Rows from block 4 of the image encoder of a small image captioner, named by matrix and row number. Rows with one number belong to one neuron. Each number is 128 + 24 x the weight over its row's rms, rounded and kept within 0 to 255. All counts start at 0.
After each neuron's rows are labels from the 100 images, of 14848, where the neuron reaches its highest value: "place" is the part of the image that holds the peak. Only what is clearly more common there than usual is listed. The data: rendered solids tumbling over patterned floors. In brackets: how many of the 100, against the usual share in percent.
# fc1: MLP up (encoder.blocks.4.mlp.fc1.weight, 1280x320), inputs 0-159
# fc2: MLP down (encoder.blocks.4.mlp.fc2.weight, 320x1280, transposed), outputs 0-159

fc1.80 [160 140 114  95 117  83 132 117 138  79 146 136  84  86 131 164 158 149 115 150 134 108 106 140 162 139 148 118 137 143 116 122 155 101 111 153 133 119 105 110 132 130 110 146 131 100 108 103 121  90 106  71 135 134 105 163 129 117 120 180 158 140 130 152 138  69 123 132  97 161 114 162 119 109 113 114 109 137 137 137 106 132 164 166 161 148 101 113 133  92 101 120 114 132 103 110 115 138 132 106 157 140  85 123 100 117  96 103 138 164  72 178 146 117 122 126 158 172 158  97 108 130 151 112 122 173 138 138 128 124 108  99 113  98 102 178 121 135 120 120 151 108 142 124  94  85 138 123 109 116  91 147 143 129 129 115 120 131 153 172]
fc2.80 [126 118 123 105 157  85 148 127 136 127 101 114 142 154  96  89 129  98 128 114 108 154 125  70 124 154 138 182 134 122 131 126 117 157  71 100 139 157  86 135  94 144 133 112 167 149 128  99 156 110 165 115 132 110 152 154 155 125 128 117 112 122 130  92 137 148 105  94 103 150 116 124 139 132 107 110 147 128 129 129  50 111 123 114 160 152 106 123 134 160 169 156 115  83 140  90 158 141 110  82  94 140 130 143 144 122 166 121 114  86 101  86  83 142 153 126 137 132 127 120 106 151 101  84 128 135 105 127 121 130 134 129 107 156  95 160 125 117 131 147 143 161  98 138 143 121 135 141 128 144 138 119 144 131 162 154  97 142 137 103]
place: middle right (40 vs 9.4); centre (33 vs 6.2)

fc1.84 [134 171 154 143 127 165 186 122 144 102 106  91 131 108 123 104  69 140 125 147 139 111 143 160 128 110 155 164  81 135 121 107 139 143 123 164 133 121  97 151 105 161  96 136  93 130 141 116 150 139 102 126 138 122 149 116  90 130 102 146 159 131 153  85 105 124 186 124  63 130 110 121  87 122  72 122 106 152 153 136 113 113 134  98 152 107  85 104 123 123 132  77  93 165 136 118 131  86 121 148 139 148 133 103 119 130 123 171 132  86 126 118 124 128 119 133 113 115 128 127 116 114 142 105  90 126 114 128 119 136 133 155 136 159 120 150 169 123 136 169 184  85 137 117 103 103 103 169 128  89 137 120  87 157 143 173 119 131 144 103]
fc2.84 [ 63 122 118 153 114  91  88 136 107 155 138  84 151  86 118 116 113 129 123 122 132 133 118 121 120 118 163 149 144  98 126 143 125 120 175 115 104 169 144 125  97 113 113  82 108 162 126 108 133 172  91 153 135 116 146 178 128 155 113 136 129 155 117  93 159 164 129  95 141 153 102 130 139 167 116 149 175 139 121 102  99 113  84 162 148 131 138 157 119 114 142 166 160  90 124 143 137 142 120 131 120 101 171 108 136 173 116  87 141 138 125 154  87 111 149 137 127 140 110 116 128  90  57 175 112 145 107 159 154 137  97 151 169 124 153 172 123 109 128 103 136 118 149 173 143 138 135 126 147 149 101 164 133 147 159 123 147  93 144 103]
place: bottom left (45 vs 14.1); middle left (26 vs 9.4)

fc1.456 [143 126 155 140 126 130 142 140 146 160 122 138  95  88 129 143 146 124 116 138 111 140 125 127 131 173 117  90 143  94 106 127 122 153 151 119  56 169 143 110 167 130 142 125 142 110 118 145 112 148 120 100 146 137 131 127  83 106  97 153  94 150 119 145 106 142 155 131 115 158 140 119 124  71 169 132  99 151 119 131 109 115 135 136 107 139 110 107 134 141 135 162 122 136 141 145 158 106 137 127 120 116  96 130 127 128 140  78 133 155 120 129 149 151 118 120 128 100 143 188 144 112 119  89  90  73 101 125  99 168  54 102 146 128 120 124 142 169 118 163  85 133 132 102 132 130 131 135 141 141 121 128 120 104 145 127 127 173 115 131]
fc2.456 [149 143 145 112 146 139 174 115 149 118 127 130 140 191 123 140 107 159 113 122 134 131 115 134 126 138 133 102 149 181 138  75 132 150 120 110 155 135 135 152  88 102 147 108 141 130 129 114 146  81 133 136 149 159 127 131 119 125 132 137 177 115 118 115 137 128 124  82 159 125 139 141  99 131  77 151 146 193 158 154 131 127 104 117 141  85  96 153 123 127 119 126 103 155 134 103 128 151 145 142 184 119 128 163 112 119 148 163 101 145 164 146 143  75 101 106 160 133 126 158 142 125 108 171  97 135 141 100 120 136 150 133 139 148 200 150 141 126 141 109 175 111 143 143  69 132 152 126 148  88 107  98 131  95 157 120 120 140 138 142]
place: top centre (39 vs 9.4)

fc1.626 [118 146 136 140 109 103 151 116 122 127 158 119 146 132  90  81 139 147 171 143  91 110 127 167  94 124  84 151 122 122 105  93 125 108 132 120 115  96 117 140 102 132 126 110 115 153  63 137 120 111 153 128 156 141 108  98 120 108 122 140 176 118  87 107 137 131 141 148 160 110 144  90 126 125 140 157 181 120 131 109 158 141 130 181 192 158  68 169 133 162 140 159 178 133 125 140 120 125 151  92 126  89 121  85 146 163 142 107  91  92 120 139  98  85 111 126 100 116 149 125 125 114 145 150 164  67 162 123 109 120 140 142 131 116 128 135 124 151 127 176 145 120 156 185 111 158 134 130 152 134 132  90 127 165 166 126 139 106  99 161]
fc2.626 [ 89 104 129 159 136 163 157  97  81 154 121 177 136 133 150 112 126 162 118 139 174 111 151 124 131 152 137 102 117 134 139 140 116  77 160 147 123 137 130 129 104 111 142 156 106 154  99 133 126 128 134  41 124 125 125  99 139 157 116 103 123 160 139  86 159 105 145 112 158 109  99 118 188 137 124 124 127 123 138  89 121 149 116  83 126 137 168  90 119 121 110 121 118 134 127 135 124 146 112 147 151 175  99 110 107 146 119 124 128 127 138  89 123 135 138 134 151 139 143 136 171 115 123 127 124 183 101 149 167 110 111  93 116 142 138 124 137 110  92 104 115 156 119 147 148 122 136 140 142 139 176 159 123 117 128 119 141 194 152  95]
place: top left (45 vs 14.1)

fc1.415 [ 93 112 106  87 149 108 146 151 107 142 116 132 116 150 122  96  87 104 106 136 152 101 131 135 122  83 150 115 101 119 148 119 131  95 114 114 129 154 133 132 144 151 198 107 121 173 146 121  86 139 182 137 115 130 156 107 118  79 134 128 122 137 118 113 123 134 183 128 141 109 129 114 143 121 124 110 139 157 140 142 112 124 117 121 104  99 141 145 152 113 133 116 122 159 148  87 112 145 154 127 135 154 101  96 144 133 139 112 127 150 114 136 123 100 177 133 135 167 111 131 125 163 108 180 109 163 114 146 111 122  96 199  91 108 147 111 153 159 124 165 145 131  93 143 120 160 151  83 112 174 146 141 112 153 127 137 130 118 107 103]
fc2.415 [141 158  87 131 161 107 136  95 148  83 131 132 157 151 133 123 113 108 110 130  94 140 165 136 113 155 174 110 108 103 109 109 115 146 115 118 125  75 126 123 157  82  74 107 123 147 110  91 128 120  93 174 137 170  95 103 106 123 141 149  99 111 149 157 105 132 123 126 102 115 131 104  98 120 107 127 104  99 159 117 151 162 117 145 110 104 130 143 116  97 157  75 144 149  95 154 125 137 129 137 116 126 131 152  97 140 133 120  82 101 173 124 119 119 141 133 109 101 129  88 148 105 173  81 152 120 165 149 121 130 105 161 153  97 134 128 110 125 150 161 111 114 151 128  93 131 128 135 113 133 131  90  78 172 155 144 121 109 127 142]
place: bottom left (57 vs 14.1); middle left (27 vs 9.4)

fc1.486 [157 129  97 112 143 115 134 165  94 116 128 103 153 109 143 117 105 136 127 127 154 129 181 136  87 131 155 125 137 115 114 143 109 105 162 177 130  96 129  97 138 147 155 103 139 116  90 144 181 176 164 158 132 129 119 125 109 115 138 156  96 152 123 100 135 126 143 123 143  92 124 137 121 105 142 125 153 142 177 130 144 137 129 140 130 110  86 102 104 133 138 136 109 131 150 133 149 151 116 117 164 108 141 163 112 100 163 122 134 132 155 113 122 119 144 142  90  92  80 107 119 104 141 108 106 130 129 135  97 127 151 117 147 119 133 141 164 130 139 156 111 169 129 101 147 132 101 192 116 159  82 172 123 168 125 165 144 133 130 132]
fc2.486 [112 120 121 117 119 115 143 163 157 135  94 142 152 125 105 139 116 113  98 131 117 131 158 178 117 122  82 141 127  94 141 110 103 139  96 130 110 152 186 145 128 160 123 134 121  82 146 127 143 131 132 124 138 113 136 109  57 123 115 126 130 223 128 129 167  78 135 119 138 114 130 101 139 155 118 152 137 146 169 105  94  77 138 131  72 144 162 144 165 153 110 141 113 117 106 119 128 123 134 132  96 134 125 115  93 154 120 142 107 160 122 162  98 152 109 126 124 135 136 132 122 169  95 131 128 145 124 144  90 169 136 166 128 126 149 130 103 132  91  94 141  99 125 134 132 132 117 114 146 113 174 128 146 123 143  36 122 131 147 213]
place: bottom right (34 vs 14.1); middle right (26 vs 9.4)

fc1.141 [149 134 130 129 146 101 116 109 190 123 110 121 127 156 183 101 127 101 138 129 113 144 201 114 177 151 113 105 129 110 136 140  99 137 146 106 167 134 159 137  99 148 124 152 174 114 151 123 131 116 139 107 167 146 138 118  86 131 171 141 138 116 134 106 131 155 120 139 131 144 120 109 179 149 115 127 124  89 143 131 145 129 167 104 134 158 151 134 152 136 110 125 163 135 113 117 140 121 147 186 148 164 142 129 133 141  97 113  91  93 119 138 154 141 160 109 120 129 143 141 164 129 141  92 125 111 132 125 116 175 129  93  86 133 144 125 122 114 108 183 139 134  90 166  72 116 119 119 151 152 120 165 102 145 142 149 114 153 151 127]
fc2.141 [136  86 101 120 121 139 137 143 127 151 141 142  97 126 148 124 132 124  99 112 130 140 176 114 147 131 128 139 106  96 140 142  83 133 129 110 129 127 120 111  94 105 144 101  89 114 113 115 176 166 161  91  29 118 143 123 145 136 117  90 117 199 127 121 181 147 138 114 147 144 159 154 101 113 134 142 139 173 124 104 147 181  99 147 124  91 141 132 104 164 128 112 137 143 163 132 132 152 109 156 139 124 145 119 110 115 157 112 107 167 107 119 123 136 145 114 124 123 130  86 138 167 129 129 103 105 155 128 135  55 128 140  93 108 127 172  86 131 117 118 164 134 113 133 150 143 156 104  91 156 139 144 125 125 141  98 125 160 123  72]
place: bottom right (43 vs 14.1); middle right (35 vs 9.4)

fc1.436 [128 111  81 153 116 132 188  63 103 144  79 122 125 123 153 104 126 130 111 139 146 127 139 113  92 112 146  78 136 113 134 148 136 110 133 113 122 109 102 121 110 114 100 137 112 146 118 140 119 123 135 119  93 110 154 151 154 124 106 117 115 121 145 178  98 139 133 105  88 152 121  71 117 119 108 125 146 173 160 172 137 112 122 109 147 100 123 127 155 102 109 120 131 152 107 126 131 147 121 134 152 160  70 148  97 187 138 109 134  80 129 113 131 104  83 151 116 103 104 139 137 153 136 161 168 127 104 121 147 132 138 149 178 110 127 144 122 131 176  79 151 147 122 124 123 135 194  95 157 138 138  86 125 103 112 162 109 105 120 113]
fc2.436 [125 155 153 158 136  80 114 106 116 132  80 152 172 136 136 148 128 124 125 131 169 151 111 135  93 106 132 151 101 111 113 125 115  82 159 112 137 165  81 130 123 102 141 134 100 109 107 138  93 178  83 154  94 118 121 144 171 124 124 141 133 114 175 160 151  99 141 148 116 135 128 138 162 156 124 193 127 190 153 142 140 158 158 183 124  96 133 128 122 103 199 150 126 104 118 142 133 132 149 185 126 117 125 126  95 129 129  83  80 150 131 157 126  80 131 143  90  86 105  64 159 131 133 159 153 119 129 133 170 114 154 131 132 118 105 137 109 115 122 128 135 154 141 102 107 151 145  81 131 148 136 128 126 134 163  94 147 134  95 136]
place: bottom left (47 vs 14.1)

fc1.273 [135 135 158 202 126 102 133 100 125 120 148 116 118 125 109 173 128 119 127 126 117 119 126 149  62 123 139 128 127 109 106 173 125 161 159 123 137 159 161 163 140 123 105 156  74 122 117 144 143 116 144 112 127 132 150 125 122 127 132 143 126 104 131 130 128 128 141  92 117 172 148  98 136 106 128 128 149  80 157 101 117 145  85 106 144 136 128 152 131 148 107 128 129 158 119 129 119 125 135 153 105 131 143 140 151 130 156 126 126 116 141 128 125 112  97 118 129  84 128 165 151 108 143 157 156 113 108  84 126 125 101  91 107 118 124 115 115 133 126 100  60 146 121 145 101 142 173  58 126 136 139 160 113 112 106 174 142  92 127 108]
fc2.273 [123 147 104 126 186 164 155 158 121 129  58 182 100 106 120 156 139  96 129 109 122 157 118 145 127 146 126 139 120 106 117 126  92 154  94 156 119 167 141 104  73 133 115 111 135 132 129 137  97 134 100 167 127 127 139 127 154 130 138 152 108 104 152 143 122 112 126 159  94 149 102 150 115 153 104 157 145 194 129 130 119  77 117 121  71 125 126 181 112 120 136 102 123 121  99 142 116 168 137 141 137 125 147  90 145 119  78 131 136 131 144 123 110 132 114 144 152 163 126 103 153 146 123  99 110 130 103 170  99 149 125 133 129 132 107 130  86 120  99 111 115 135 144 128 105 120 135 146 154 129 152 154 159 112  98  93  93 130 109 154]
place: middle right (33 vs 9.4)

fc1.406 [133  84 145 127 137 146 137 108 144 153 148 110 157 110 143 103 126 110 116 145 101 193 139 166 136  94 137 145 140 102 135 106 149 151 115 150 118 139 137 145 135 164 169 104 146 148 120 163 129 139 115 123 178  77  73 143 100 119 162 122 108 151 172 123 130  85 131 159 151  78 152 104 126 126 168 149 132 127 124 112 139 172 152 118 151 166 175 114  66 110 125 128 140 127 151  97 101 107 141 125 119 123 123 144 154  86 106 156 125 141 128 127 154 121 110 120 140 137 152 143 127 106 161  96 150  93 120 123 119 119 109 143 101 123  85 116 116 105 130 150 163 156 170 135 100 169 110 122 119 155  89 129 103 153  89 166  88 122 103 149]
fc2.406 [129 128 132 153 143 147 136 127 100 136 114 152 182 112 115 148 135 127 121 129 104 121 136 132 156 170 148 143 131  75 124 130 156 141 109 129 128  95 150 129 138  95 130  91 155 138 117 146 132 138 145 150  93  97 119 123 124 146 142 119 173 122 148 110  87 161 114 108 118 132 115 161 113 122 102  99 107 120 150 153 129 144 175 115 125 113  91 102  91 107 118  91 146 106 126 144 101 157 111 125 129 143 167 100 123 105 149 152 140 120 106 140 136 123 155 130 112 145 165 123 104 160 147 111  89 132  77 109 204  90 111 150 142 115 130 138 106 132 124 144  79 119 129 110 112 107 127 167 100 111 102  91 103 129 129 124  92 161 152 113]
place: middle left (31 vs 9.4); centre (26 vs 6.2)

fc1.446 [133 142 100 106 102  99 134 186 166 115 101 120 126 102 146 115 131 153 144  85 122 108  91 123 148 107 121  76 180 138 141 105 154 137 126  81 144 132 115 118 148 154  90 101 101 152 147 150 130 101 138  85 105 114 146 132 118 123 125 145 119 170 136 125 155 147 144 153 107 134 123 139 155 155 133 159  70 112 106 133 100 110  88 103 148 145 125  90 128 124 100 114  75 121 103 132 127 119 123 137 100 124  86 143 116 147 111 115 108  85 117  90  96 149 140 143 138 110 102 130 148 155  89 132 145 132 139 142 130 166  96 130 171 152 131 119 122 152 161 131 128  98 186 151 102 153 130 122 151 155 136  93 144 132 119 132  92 138 173 115]
fc2.446 [134  88 116 128 124 126 170 118 106 138 114 148 135 142 120 148 128 119 122 127 106 165  97 137 137 142  93  80  92 120 104 148 124 200 100 113 149 179 128 135 127 115 120 110 135 131 151 136 131 125 170 164 128 105 110 118 105 140 155  73 135  78 129 104 124  83 113 129 193 138  98 124 103  93 118 135 132 134  86 149 113  88  91 136 134 104 138 131 138 123 134 137  95 161 113 196 109  92 164 163 126 108 104 119 158  99 115 120 129 142 146 143 135 121 140  77  76 110 148 160 121 122 132 141 109 128 140  63 108  98 115 116 131 174  90 121 118 141 163 100 147 156 120 145  53 118 137 160 162 149 124 120 146 133 153 135 117 119 136 121]
place: top centre (38 vs 9.4); top left (35 vs 14.1)

fc1.118 [103 180 113 131 144 154 143 131 168 124 150 159 130 119 153 142 117 157 152 131  99 137 168  81 122 120 117 163 131 166 163 111 134 107 136 145  98 131  97  99 155 120 143 116 164 205 145 146 131 127 118 116 172 135 169 114 162 106  98 143 137 142 143 110 128 145 149  95 143 123 156  98 152  94 132 106 129 109  90 111 133 135 107 115 134 133  87 105 114 109 166 132 170 136 119 140 141 129 124 153 111 132 135 117 112 120 130 163 135  93 155 100 134 157 148 111  95 116 135 141 130  99 140 146 110 135 152 147 155 140 119  95 149 124 124 127 117 110 149 107 128  90 144 116 114 112 115 166 195  97 144 108 159  99 160 100 115 112 140  97]
fc2.118 [ 83 106  88 108 164  88 109 138 107 127 136 118 123 163 145 131 114  67  83 143 106 107 158 160  97 140 192 154  89 151 123 111 135  78 129 141 142 167 115  93 145 119  77 120 171 130 113 162 124 224 132 132 109 122  98 152 118 157  85 116 150 101 136 116 179 146 112 117  83 161 124 145 103 111 117 136 157 133 110 125 130 170 145 123 159 126 141 143 148 119 131 114 110  93 121 139 123 108 124 111 190 185 129 139 138 155 123 122 119 126 130 124 113 133 118 118 129 144 104 125 158 189 119 119 146 120 145 110 156 121 139 121  81 109 104 140  90 121 144 151 126  85 127 161 107 141  90 105 113 121 128 127 122 130 109 126 145 107 103 115]
place: bottom left (48 vs 14.1); bottom centre (31 vs 9.4)

fc1.745 [104 115 144 127 131 139 112 120 149 112 147  99 112 107 113 104 139 150 129 105 116 116 147 115  73 141 124 105 100 143  87 183 136  91 152  79  95 156 148  78 170 127 153 141  84 134 138 107 178 133  92  94  96 151 129 159 109 108 116 113 179 109 141 129  75 135 140 127 123 134 111 143 160 122 133  82  88 105 116 129 147 147  87 149 124 145 115 141 116 110 123 153 144 136 111 129 143  93 168 163 162 120 118  93 132 129 123 141 158 120 132 120 157 122  98 136 175 132 142 145 156 159 110 131 159 146 134 119 110 165 174 103 119 121 112 163 147 162 174 114 146 129 142 143 146 155 103 157 151 131 142 161 116 100 156 113 127 112  88 170]
fc2.745 [113 172 106 137 175 122 159 143 177 141  99 109 134 106 142 156 139 165 104 120 134 135 111 142 103  80 121 152 107  93 115 115 173 137 133 117 124 123  92 122 153 104 145 102 142 158 140  99 156  98  96 143 139 120 112 143 170 160 145 133 105  86  87 130 123 112 155 111 138 163 146 114 146 132 121 145 111 101 175 120  80 122 126 143 130 119 116 117 162 151 112 111 145 110 102 107 134 148  97 140  88 161 117 145 105 118 142  94  99 133 107  91 135 149 101  74  84 156  87 135 102 114 131 139 123 110 158 150 181  95 158 117 123 152 132  91 118 109 115 171 107  57 167  92 109 122 110 119 158 121  97 137 146 156 121 166 127 133 153  97]
place: top centre (30 vs 9.4)

fc1.609 [131 109  91 116 115 122 101 118 136 166 152 109  79  91 130 116 122 111 154 135 161 167 157  91 126 118  75 123  98 136 117 133 129 164 141  88 153 140 156 135 170 112 117 153 113 138 139 143  90  89 122 154  94 149  95 108 104 158 129 125 162 117 145 137 132 174 130 118 148 117 135 130 178 146 148 133 131 146 131 112 126 140 108 112 131  69  88 190 158 148 125 111  95  91 140 149 157  97  87  95 178 110 111 160 131 139 139 114 101 137 145 135 126 129 133 133 113  90 134 161 144 122 135 118 124 156 104  93 109 141 137 163 108 140 135  89 175 128 128 141 101 104 131 137 143 137 110 128 124  92 108 134 111 140 127 143 131 167 150 108]
fc2.609 [116 128 117 161 161 161 126 158  89 128 107 185 114  73 172 149 148 111 124 138 143 106 103 121 119  83 119 105 120 108 126  75 103 124 127  86 173 141 118 140 120 136 163 139 127 136 121  95 126 156 150 113 129 113  66 167 166 158 118 145 145  89 141 122 130 131 110 134 141  96 126 128 108 114 135  96 159  85 150 136  90 146 146 125 131 168  62  92  98  66 129 105  96 154 116 133 178 118 194 121 122 149 114 148  77 102 111 103 111 108 129  99 137 109 133 102 153 125 135 156 124 138 128  99 136 144 129 159 151 129 135 114 136 130 144 128  77 143 131  92 184 133 138 130 145 163 121 120 154 115 125 126 138 128 134 133 164 131 162 128]
place: top left (34 vs 14.1); top centre (30 vs 9.4)

fc1.58 [ 89 127 151 129 123  91 149 149 102 113 105  96 124 139 169 123 158 141 163 128 135 107 127 120 113 144 126 132 145 116 120  99 156 165 125 154  95 153 113  92 106 145 149 139 123 127 125 139 168 146 151 139 116 184  57 164 137 138 114 114 145 158 112  91 173  80 117 116 132 118 121 141 112 110 135 147 192 117 119 113 161 105 127  91 157 130 142 122 161 174 114 159 129 135 167 100 102 152 100 106 110 131 108  85 132  97 113 168 155 110  97 159  99 153 119 145 141 116 115 132 135  97 135 146 153  97  85 141  78 149 133 143 109 163 107 157 137  55 168 114 173 153 140 117 116 123 136 149 115 178 137 142 109 147 122 147 125 128 120 137]
fc2.58 [135 181 141 115  82 149 102 137 145  87 142 157 147 142 146 113 138 110 119 157 127 125 165 104 125  98 115 118 139 144 144 135 132 114 131 140 135 138 147 143 135 132 135 122 132 132 117 102 118 105 120 133 144 134 158 106  51 141 142 121 132 206 169 138  96 169 111 100 152 159 122 118 141 133 121 135 103 149 119  99 134  98 154 156 119 127 107 138 163 112 159 124 122 137 140 159 109 117 207 147 146 112  90 136 139 203 117  97 128 121 176 148 148  68  95 111 133 147 118 128 130 137  94 160 123 148 122 140 159 151  78 125 124 155 189 108 107 134 115 148 126 131 134  93 128 119 133 118 166 145 153 161 154  50 145  78 147 137 147  90]
place: top centre (49 vs 9.4)

fc1.15 [ 96 144 112 146 102 141 103 180 111  94 144 137 128 137 116 125  84 121 146 129 124 124  86 115 140 117 113  90 161 120 141 165 118 165 130 129 126 119 117 130 167 130 127 121 147 153 151  88 140 130 143 180 134 130 164 148 115 158 138 123 139  95 119 105 142  98 159 132 144 116 156 151 114 133 141 146 144 144 168 144 117 108 137 141 110 133 147 149 139 131 172 162 137 139  93 101  63 134 146 114 147 160 140 136 131 157 168 113 118 157 137 125 149 120  97 141 127  95 166  86  66 132 146 125  82 135 155 103 102 150 147 113 137  80 154 131  98 142 187 136 132 120 106  74  96 161  94 115 146 202 154 118 136 111 141  88  96 194 157  90]
fc2.15 [133 139 108 117 144  92 139 178 120 108 115 109 127 142 111 145 138 134 105 132 136 190 111  87 149 128 110 110  99 127  96 135 135 127 116 119  93 150 115 124 122 119 127 145 160 101 152 132 184 147 135 157 123 135 105 148 109 127 132 115 125 102 160 127 156 136 134 103 154 109 122 111 103 108 153  67 156 130 111 106 133 112 121  97 102 108 153 112  87 118 123 148 139  93 137 135 140 140 130 144 119 163 143 118 109 150 115  98 122 147 140 192 161 127 115 109 175 153 113 170 153 136 146 158 115 156 132 106  82 160  43  97 135 134 120 179 158 136 189 148 132 122 124 132 134 143 144 177 139 126 110 155 108 114 132 160 125  98 107 109]
place: middle left (29 vs 9.4); centre (25 vs 6.2)

fc1.590 [166 122 156 140 138 138 135 143 125 128 125 114 118 113 112 121 107 150 108  89 113 130 132 143 157 109 102 102 159 129 137 137 159 104 164 108 115 103 105 107 144 131 155 111 137 135 142 110 117  50 143  94 140 135 139 156 121 159 145 109 138 128 164 112 123 168 129 149 158 129 110 109 120 160  89 122 141 139 142 150 162 139 123 163 156 139 140 127 137  98 119 144 147 134 146 117 116 126 132 104 148 174 133 128 120 154 143 144 146 170 152 132 107 131  92 170 145  96  74 128 115 149 127  70  91 156 125 189 143 164 123 143 106 136 129 138 102 119 118  55 111 152 113 109 155 146 183 136  91 124 146 101 121 110 126  95  82 141 149 149]
fc2.590 [150 138 125 151 101 141 142 118 105 158  94 104 123  81 125 123 144 135 116 135 122 149 130 101 134 172 114 157 138 109  84  99 127 127 129 192 111 125 111  75 145 119 163 147 175 149 121 113 129 146 138 159 144 152  93 116 164 159 123 118 122  75  91 132 121  77 141 120 127 135  63 150 163 168 171 139 150 109 108 167 100 138 127 122 137 105 136 140 107 123 118 101 123 163 113 122 143 144 114 147  85 110 149 104 167 111 152  96 141 117 140 150  96 108 122 142 135 126 115 101 133 161  70 132 161 141 149 105 140 146 174 120 107 120 125  82 136 151 138 142 136 135  80 106 106 115 133 140 135 149 137 134 119 109 117 132 114 122 135 105]
place: top centre (32 vs 9.4)

fc1.706 [149  98  75 103 103 130  81 113 136 135 121  85 150  97 103 125  99 127 105 119 102 149 117 164 143 109  87 124 114 119 163 134 122 114 129 177 156 109 137 145 119 118 129 104 132 154 159  94 138 159 141 111 117 125 117 186 122 140 124 157 149 120 123  76 101 140 128 149 147 112 141 137 101 182 154 135 110 107 117 102 134 129  94 105 120 131 101 108 102 157 114 152 127 129  99 144  78  90 140 149 131 179 119  95  90 141 151 169 124 144 117 143 154 154 127 148 140 106 132  89  94 127 143 150  79 130 122 192 119 103  77 145 109 134 181 118 131 136 113 135 149 116 109 124 121 107 163 115 152 166 137 125  99  98 122 116 118 119 153 133]
fc2.706 [164 140 122 193 144 114 153 184  97 189 125  76 157 116 119 150 169 135 156 105 122 121 112  91 130 113 183 141 107 129  98 159 129 134 122 116  95 110 129 150 149 124 128 111 158 105 118 168 117 151 153 165 120 140 122 143 115 137 114 103 110 125 122 111 139 111 111 117 159 117 112 123 121 105 132  86 168  95 108 130 100 143 155 131 130 125 147 160 121 110 116 146 129 134 124 132 129 182 124 120  92 113 141 135 117 124 107 108 155 139 139 130  84 104 130 167 140 127 159 123 124 130 127 145 145  98 101  97  99 107 154 140  86 106 121 123 135 156 185 146 116 110 149  88 137 126 130 135 105 160 142 113  90 136 168 129 141 100 140 135]
place: top left (48 vs 14.1); middle left (29 vs 9.4)

fc1.434 [ 93 112 125 131 137 114  89 144  86  94 105  78  95 140 149 118 147 133 151 138 137  96 130 127 136 130 130 152 139 109 119 122 129 155 101 141  82 121 147 119 131 141 145 135 106 107 121 117 145 126 135 168 132 160  89 165 125 154 129 113 152 179 141  86 178 107  88 123 104 100 104  90 117 117 113 121 187 107  95  90 142 134 109 105 146 144 118 113 148 188 124 145 144 111 150 130 138 126 118 125  92 129  91 161 145  82  79 111 140 133 121 183 109 131 115 147 128 103 131 109 167  91  90 137 148 122 122 131  97 121 104 160 112 131 106 146 156  71 146 131 184 137  92 141 108  92 149 130 115 179 119 139 141 125  98 183 116 114 176 147]
fc2.434 [151 180 157 108 109 156 112 132 136  91 146 159 140 149 118 116 118 125 131 134 141 116 147 105 121  99 137 125 131 141 154 133 136  89 134  99 123 160 143 121 147 134 134 102 122 146 122 107 106  95 134 112 168 163 143 150  80 140 150 109  86 190 146 103 105 131 134  95 149 154 114 118 141 100 102 103  84 136  95 124 117  86 136 149 139 138  96 137 158 107 160 115 134 172 131 130 111 125 147 175 147 121 128 136 146 185 129 112 120 113 166 139 164  85  91 141 135 138 100 133  94 128  88 129 114 154 128 146 139 136  83 133 100 134 172 103  68 131 117 150 119 122 140 114 122 100 131  78 153 134 149 135 129  63 142  79 151 103 123  85]
place: top left (34 vs 14.1); middle left (27 vs 9.4)

fc1.204 [174 125 127 144 143  98 143 149 128 130  96  97 106  50 131 115 125 109 166 140 156 140 111 120 143  90 157 117 173 138 132 126 144 117 130 128 136 172 119 137 118 139 114 117 110 117 188 158 131 123 121 137 134 139 104 104  92 131 158 126 119 138 136 157 138 142 125  95 124 163 143 130 174 142 106 115 114 140 146 165 110 116 147 150 113 124 126 115 100  90 129 140 154 140 126 136 157 137 120 128 124 117 138  92 176 133 165 155 132 114 119  76 160 152 178 165 151 145 160 105  97 158  89 120  97 168 137 118 123 131  79 129  87 114 131 135 147  90 112  69 134 136  97 146 114  83 121 146 116 144 158  92 172 131 120 196 135 131 139 145]
fc2.204 [ 93 133 162 110 132 145 112 118 121 125 117 134 125 156 143 135 121 145 136 132 125 138 118 119 105 105 101 185  86 128 107 136 126 101 148 100 109 141 126 106 138 104 104 149  93 133 129  85 117  99 150 141 122  79 113 148 119 150 135 140 166  86 104 180 142 135  97 142 106 115 148 126 140 131 135 179 140 124 138 144 172 158 142 119 108 117 104 133 183 119 120 144 100 128 154 172 130 182 156  98  89 118 125  86 143 114  97 170 148 122 132 103 112 118 156 186 131 109 122 159 164 138 124  95 142 106 124 149 144 110 172 155 134 102  87 134 162 157 105 120 105 136 157 156 144 117 134 152 150 126 111 115 135 125 157 131 111 120 128 136]
place: top left (51 vs 14.1); top centre (34 vs 9.4)

fc1.376 [ 77 139 174 134  81 113 108 168 116 129  90 133  75  86 153 110 108 145 158 146 120 100 113 132 149 107 113 145 174 106 118 143 109 136 129 144 152 150 111 100  89 144 148 127  85  83 145 152 156 123 113 138 108 129 112 137  72 162 116  78 129 168  96 128 123 107 128 117 162 127 105  68 140  99 110 102 155 117  99 102 115 149  96 103 113 151 149 118 143 133 134 127 123 115 153 112 152 174 110 132 140 154 139 114  99 116 111 137  84 107 101 193 115 114  94 132  78  93  74 161  79 128 138 125  88 139  88 145  83 101 136 132 117 142 165 139 124 132 149 139 173 137 127  89 122 106 160 146 123 140 140 139 150 128 147 121 128 129 100 154]
fc2.376 [122 195 122 159 140 146 156 160 146 144 133 137 114 133 115  93 130 145 169 126 167  94  93  81 108 122  97 142 132 165 149 126 178 114 111 134 113 150 134 168 125  95 124  75 186 164 117 133  87 130 124 135 168 148  92 131 130 141 122 152 125 104 138  94 153 148 111 104 118 180 118 148 133 113 168 132 150 155 161 110 101 137 146 172 153 178 116 109 139  72 128 139 136 116 117 122 104 139 147 116 119 126 105 119 127 183 125 104 126 140 187 115 165  88 104  97 131 139 110 130 139  98  93 140 114 121 108  81 132 121 130 122 105 143 115  89 111 165 142 137 136  81 134 139 113 106 149 133 128 133 113 148 135  48 126 130 165 133 127 104]
place: top centre (26 vs 9.4)